python train.py --encoder_arch="conformer" --model="encoder-decoder audio transcriber" --dataset="babble in 24 made-up languages, each with its own sounds, syllables and stress or tones, from a formant synthesiser" --train_examples=39062 --time_shift_ms=100 --n_mels=64 --hop_length=160 --input="log_mel" --spec_augment=false --win_length=512 --tokenizer="char" --vocab_size=55 --encoder_norm="layernorm" --encoder_activation="gelu_tanh" --encoder_mlp_ratio=3 --encoder_head_dim=32 --encoder_fused_qkv=false --encoder_qk_norm=false --encoder_dropout=0.1 --encoder_inner_norm=false --encoder_moe="top_k" --encoder_drop_path=0.05 --encoder_kv_group_size=2 --encoder_num_experts=8 --encoder_moe_every=1 --encoder_expert_mlp_ratio=1 --encoder_experts_per_token=2 --encoder_shared_expert=false --encoder_subsampling=4 --encoder_layers=12 --encoder_width=256 --encoder_positions="learned" --encoder_kernel_size=15 --fusion="cross_attention" --label_smoothing=0.05 --decoder_width=128 --decoder_layers=10 --decoder_norm="layernorm" --decoder_norm_position="pre" --decoder_activation="gelu_tanh" --decoder_mlp_ratio=6 --decoder_head_dim=48 --decoder_fused_qkv=false --decoder_bias="all" --decoder_qk_norm=true --decoder_layer_scale_init=0.1 --decoder_parallel_block=false --decoder_inner_norm=false --decoder_positions="learned" --decoder_cross_attention_every=1 --decoder_tie_embeddings=false --residual_init="none" --optimizer="adamw" --learning_rate=0.0015 --beta1=0.9 --beta2=0.999 --eps=1e-06 --max_steps=3600 --batch_size=64 --epochs=5.9 --lr_schedule="cosine" --final_lr_fraction=0.05 --warmup_steps=180 --weight_decay=0.2
Rows from expert 2 of block 9 of the audio encoder, named by matrix and row number. Rows with one number belong to one neuron. Each number is 128 + 32 x the weight over its row's rms, rounded and kept within 0 to 255. All counts start at 0. After the name is the row's rms in percent of the matrix's.
# up: expert up (encoder.blocks.9.mlp.up, 8x256x256), inputs 172-214
# down: expert down (encoder.blocks.9.mlp.down, 8x256x256, transposed), outputs 172-214
up.191 101 [149  83 101 144 116 169 109 145  90 100  88 158 116 149 124 115 110  72 149 158 197 156 111 113 148  90 140 186  84 157  88 187 143 129 141 159 136 144 137 134 104 116 120]
down.191 094 [123 130 136 150 121  78 110 194 143 182 103  39 104 147 146  74 195 156 139 205 152 125 131 161 105 175 119  87 194 124 166 121 147 194 112 115 110 166 139  96  91 145 121]
up.192 081 [ 73 136  62 146 108  74 110 149 109  92 119 129 101 115  98  96 163 120 127 150  99 168 168 145 164 204 111 162 224 143 140 115 138 163 186 140  98 168 163 111 161 176 116]
down.192 082 [ 79 136 102 114  62  60 166 204 179 129 131 148 150 153 113 116 104 109 137 101 147 108 161 132 127 108 128 128 120 108 119  98 162  88 123 130 168 162 146 181 168 152  57]
up.193 086 [113 105 108 178 134 140 160 192  98 123 119 131 131  84 120 122  97 176  75 120 118 163 187 149 148 157 210 152  96  86 155 175  78 122 108  84 136 159  93 167 160 132  98]
down.193 091 [ 84 168 140  93 127 135 106 130 237 111 205 163 152 101 133 108  77 170 125 170 113 108 124  73  75 131 104 113 171 125 125 134 122 141 113 140 171 168  82 130 109 125 189]
up.194 101 [152 141 132  67  88 131  94  97 137 160 179 151 141 168  82 146 113 142 142  83 120 170 137 160 173 161 161  99 127 150 127 108 198 118 105 115 125 158 111 108 122 153 161]
down.194 097 [121 109  92 119  91  92  94 110  77 159 157 156 109 107 140 145  60 137 194 133 145 128  70 168 112 131  90 124  92 116 143 196 103 144  86 131 137 109 136 104  93  96 124]
up.195 093 [187  60  76  90 138 151 177 140  94 124 107 168 136 165 139 171 118 142  95 170 158 148 180  91 195 108 125 129  83 120 110 137  59 136  96 112  95 128 102 106 147 107 145]
down.195 093 [ 96 161  96 120 114  88 113 162 144 158  97 110  74 106 148  51 104  96  97 138 183 105  88  96 147 159 143 132 158 140 161 153 115 183 122  71 145 146 113 127 133 100 130]
up.196 102 [181 133  88 106 141 147 116 115 123 125 122 123 150 162  81 110  78 149 124  82 127 133 132 113 151 112 155 175  97 134 135 119 106  93 110 157  96  79  88 145 149 148 187]
down.196 095 [101 137  80 111 116 153 173 157 125 130 108 109 109 115  89 102  98 138  86 144  98 160 130 141 111 183 107 133  85  91 137 132 125 180 158 156 193 110 150 161 156 119 139]
up.197 096 [148  69 126 135  98  64 159  91  92 142 148 109 117 161  95 146 147  70 115  53 111 146 134 127 133 121 149  96  93 145 104 186 146  92 125 115 131 156 105 103 100 182 150]
down.197 097 [ 90  92 144  93 121  88 101  51  51 145 105 137 122 155 119 114  88 167 175 186 127 183 147 192  39 118 118 144 153  56 136 135  78 110 112 163 191 109 143 110 183 112  98]
up.198 091 [143 157 111 149 136 188 146 152  91 101 121 111  87 100  70  79 166 120 185 113 121 140  69 118 158  71 138 129 113 125 173 136 110 153  89 143 146 153 132 120  70 176 188]
down.198 092 [ 71  86 168  79 139 156  54  96  93 185  97 101  75 107 133 163 123 131  94 177  94 145 117 107 115 117 103  99 110  92 126 138 108 175 149  82 112  92 175 146 106 108 162]
up.199 095 [ 88 122 119 161 133 129 233  75 167 165 171 127 120 124 128 138 123 129 128 140 141 151 149  95 140 165 125 186 127 138 108 139 160 113 186 117 122 147 128  96  93 150 162]
down.199 089 [117 113 103 193 125 111 137 217 145 121 157  73  79 150 144  81  87 129 121 105 120 112 102 163 119 140 126 168  99 138 102  92  60 130 125 148 120 171 119 206 112 138 189]
up.200 087 [123  46  86 146 189 120 163 125 116 110  89 148 165  88 113 140 124  85 157 120 142 175  97 141  88 141 123 133 140  79 165 155 110 115 132 115 146 106 174 110 146 140 131]
down.200 093 [104 119 116  80  80 148 132 159  68 118 167  81 157 134 168  89  73  71 145  96  85  93 112 128  65 147 114 125 151 155 159 112 137 105  98 128  93 154 144 131 133 148  91]
up.201 089 [190 132 127  76 155 187 185 177 102 102 152 130  93  83 118 135 131 169 141 122 139 126 161 123 111  79 151 109 117  75 146 112  87 133 114 143 102  84 159 122  96  99 162]
down.201 095 [ 71  61 129  57 167 100  60 104 153 110 129 178 110 193 120  93 140 149  94 110 107 102 139 152  98 146 159 114  97 153 115 138  88 182 154 126  95 148 135 137  82 157 113]
up.202 092 [187 100 155 103 131 135 129  96 169 143 140 134 135 141 142 128 123 142 125  81 108 158 144  44 118 169 176 172 109 158 132 136 101 110 177 117  57 172 165 126 109 202 131]
down.202 087 [160 180 147 138 130 161 129 117 101 125 110  80 157 146 114  64  99 156 105 148 150 110 124 147 138 156 114  76 139 188 109 100  62  64 130 140 139 171 103 143 160 140 123]
up.203 090 [138 117 145 100 169 151 132 144 167  45 148 115 112 150 179 133  99  95 132  94 131 122  63 141  97 145  95 115 141 111 134 128 150 130 130 158 102 185 136  60 126  81 118]
down.203 088 [140  77 100 173 199  46 122 142 139 155 128 117  60 147 137 159 175 101 117 170  80  77 137 138  78 118  80 158 126  87  95 139 145 149  86 117 149 127 205 117 133  84 118]
up.204 087 [ 78  58  68 189 148 164  74 119 177 142 110 169 134 104 169  82 151 152  79  64 107 113 138 149 123 145 138 119 120 109 181 142 167 133 167 163 125 111 122 116 164 143 109]
down.204 083 [110 116 121 103 153  98 144 180  97 115 126 102 160 126 153 152 133  89 151 101 131 144 116 149  37  97 137 145  92 132 159 120 119  78 175  79 170 125 129 124 148  89 128]
up.205 101 [170 101  98 131 195 151 168 127 159 124 139  90 160 132 110 116 140 131 108 101 132 113 103 121 124 142 105 155 148 163 131 154 140 135 117 158  86 127 161  92 126 109 100]
down.205 102 [104 143 116 118 129  75 100 168 159 125  97  95  87 113  92 150 114 103  77 113 108 131  82 133 114  89  75 141 108 163  91 109 133 152  95 139 132 162  64 180 183 163 110]
up.206 095 [154 107  87 131 105  76 121 125  59 130  88 150 104 116  82 121 136 116 120  91 127 145 198 173 132 108 127 113 160 171 111 152 144 105  44 108 130 112 109 108 159 117 132]
down.206 098 [153 157 121 143 148 108 144 103 124 191 143 158 141 125 140 110  95 153 179  93 154 166  70  65 135 105 117 185  93 132 153 140 131 123 152 157 107 119 139 145 120 155 103]
up.207 096 [176 125 109 180 119  60 102 118 179  63 105  99 154 114 144  97  98 118 154  98 126 121 121 196 120 119 182  64 139  85 107 155 142 105 150  86 171  85 150 104 184 147 143]
down.207 091 [157  95 131  89 102 102 126  86 106 126 120 118 157 135  96 116 110 133 169 132  86 133 164  94 106  71 119 135 118 120 150 157 141  85 164 158 145 124 149  94 196 150 112]
up.208 092 [111 118  87 122 154  85 117  76 126 152 155 176 155 123  91 125 147  86 125 118 119 139  95 148 110 125 150 111 160 104 150 112 142 121 123  77 128 167  97 128 117  60 156]
down.208 087 [138 170 135 102 156  88 150 128  86 144 127 108  97 187 163 119 151 159 142 119 156 143 124  80  71 125  67 179 151  87 109 107 137 106  77 127 130 159 149  88 157 103 129]
up.209 089 [150  99 124 172 166 130 111  69  88 142 130 124  88 114 136  96 145 140 135 102 149 109 174 136 150 104 107 153 108 116 124 134 178 120 143 126 115 121 145 135 108 110 133]
down.209 086 [106  50 163 151 176 109 186 213 109 127  94 111 193 105 149 168  80 164 140 129 150 112 174 130 132 190 119 155  91 106 175 114 110 118 162 170 138 101 169 151 150 137 112]
up.210 092 [193 177  74  64  77 173 115  96 104 106 157 173  85 125 128 136 109 134  79 164 173 114 186  95 153 130 165 143 140 172  45 125 117 102 143 137 117 132 154 152 109  78 152]
down.210 094 [ 88 104 140  92 184  91  91 157 111 137 101 103 151 156 105  62 106 162 131 124 133 139 124 103 109 105 128 135 124 121 150 192  71 175 168 125 102  98 173 130 148 156 123]
up.211 097 [150 135  68 136 129 189 153 125 137 114 117 100 101 108 110 146 122 146 101 153 132 146 107 124 123 167  92 135 108 177 111 152 127 124 160 179  97 129 126 112 140 115 187]
down.211 095 [115 132 115 100 131 151  91 187 127 124 111 137 103  96  93  95 128 123  62 151 149 169 126 140  80 176 146 144 139 128 111 174 101 158 104  96 127  88 105 166 203 118 112]
up.212 101 [155 132 157 139 121 117 120 147 130  73 171 104  85 139 114  81 177 139 123  86  72 143 160  94 153 118 166 152  90 152 116 156  76  92 140 189 152 148 100 119 156 129 149]
down.212 097 [ 81 118  91 100 158 181 119 134 154 165  73 136 109  97 111 120 154 154 100  81 151 178 118  71 122 165 194 150 136 112 143 115 170 214 126 101 119 139 145 170 105 111 112]
up.213 130 [147  57  94  98 125 149 130  98 114 155 154 182 121 129 121 128  93 122 104  88 182 182 146 120 144 133 110 160  94 158 126 133 124 135 153 100  96  98 129 167  91 139 130]
down.213 119 [ 58 122 138 102 153 155 120 155  91 135  94  44 133 109 159 122 171 158 112 205 126 122  95 128 106 140  92 111 169 130 142 140  78 189 145 138 119 116 164 150 107 138 152]
up.214 112 [147  96 131 165 137 141 139 132 133 145 162 154 119 182  74 182 136 167 103  91 128 154 196 119 209 117 157 158 115 131 106 129 101 128 186 155 124 104 123 115 147 132 187]
down.214 110 [ 83  91 150 104 154 129 137 149 121 133 126 152 133 109 117  97  85 127 112 142 192 118 113 121 167 127 159 134 159 119 146 208  68 129 160 177 232 153 147 141 138 164 126]
up.215 106 [179 133 158  99  55 179 134 108 143 142 159 140 116 102  98  94 115 126  95 110 167 114 177  86 172 121 132 185  80 133 123 102 159  78 144 137  55 127  82  74 136 141 181]
down.215 105 [111 144 108 126 100 123 120 125 124 167 115 111 145 128 145  67  93 216  88 165 130 125 153 156 136 134 147 164 142  82 126 168  96 169 142 109  73  60  99 139 130 160 150]
up.216 112 [135 105 116 119 192 136 111 137 134 143 120 184  42 175 157 186  77 146 149 175 135 124 156  66 125 150  99  95 165 142  77 158 115 161  94 123 101  68 183 134 113 116 136]
down.216 116 [ 99 145 151 198 125 111 179 110 148 115 117 170 152 106  56  97 164 100 140 173 175 167  85  93 122  98  81  68  98 130 121  93 122 141 123 153  75 127 180 131 137 178  75]
up.217 080 [144  79 124 176  99 187 136 167 160 158 109 130 119 135 161 141  73 161 159 195 197 135 120 109 127 152 167  68 153  81 170 139 119  92 156 152 160 178 156  85 114 121 157]
down.217 084 [111 130 156 100 154  61  90  91 109 168  83  98  94 149 120 122 141  77 145 101  89 106  86 142  21 105  74 164 154 154 134 117 137  76 165 131 134 115  86 106 122 170 165]
up.218 094 [132 136 102 177 150  69 132 155 157 154 108 107 162 145 129 123 119 119 137 141 170 129 186 104 133 130 119  95 103 114 135 146 140 134 181 124 123 195 127 126 100 131 152]
down.218 092 [177 127 143  84 129  90 140  82 158 114 181 161 146 168 187 125  60 162 142 163  54 131 126 139  86 135 133 173 113 113 135 171 184  64 151  95  90 175 111 123  92 125  94]
up.219 092 [130  69  81 149 101 139 140 182  88 152 138 179 140 131 140 119 150 182 145  86  59 157 151 183 154  75 174 119 162 116 175 116 106 105  99 117 146 104 113 147 216 141 192]
down.219 093 [135 113 100 106 124 140 121 131 106 142 125 135 163 138 137 197 123 111 126  74 124 161 131 147 141 134  90 106 125 169 109 105 132  72 132 110 127 119  99 138 133 182 111]
up.220 100 [ 87 122 122 122 120 169 136  45 149 110 173 135 141 155 109  26 101 121 107 119  63 120 135 128 211 112 110 179  75 133 127 203 104  82 180 123 157 132  80 225 152 162 159]
down.220 099 [142 100 138 151  99 115 165 149 130 108 139 137 141 127 126 107 196 139 118  88 135 167 135 142 136  76 154  71 138 134 142 104 176  97 146 161 176  99 156 146 147 111 130]
up.221 086 [166  84 137 147 132 139 118  57 140  85  74  69 132 178 104 116 125 141 148 112 102 148 131 160  92 165 118 135  80 109 139 159 126 129 127 128 140 173  76 112  90 130 121]
down.221 086 [ 82 125 133 126 154  68 115 171 175 196 160 102 109  83  87 138 128 104  60 138 133 139 131  74 154 160  82  97 163 155  83  93 122 124 182 136 150 168 162  94 173 178 118]
up.222 106 [131 109 143 173 152 153 118 145  95 132 113 126 170 105 153 147  60 130 164 120  95 144 187 163  90 109 137 163 149 116 121 100 146 219 162  74 135 161 173 167 104 141 168]
down.222 101 [168 112 140  95 130 140 118  83 193 163 119 144 145 131 131 129  96  79 127 106 133 149  92 110 107 194  89  80 132 152 138 133 160 162 110 172  57 165 141 131 125 110 133]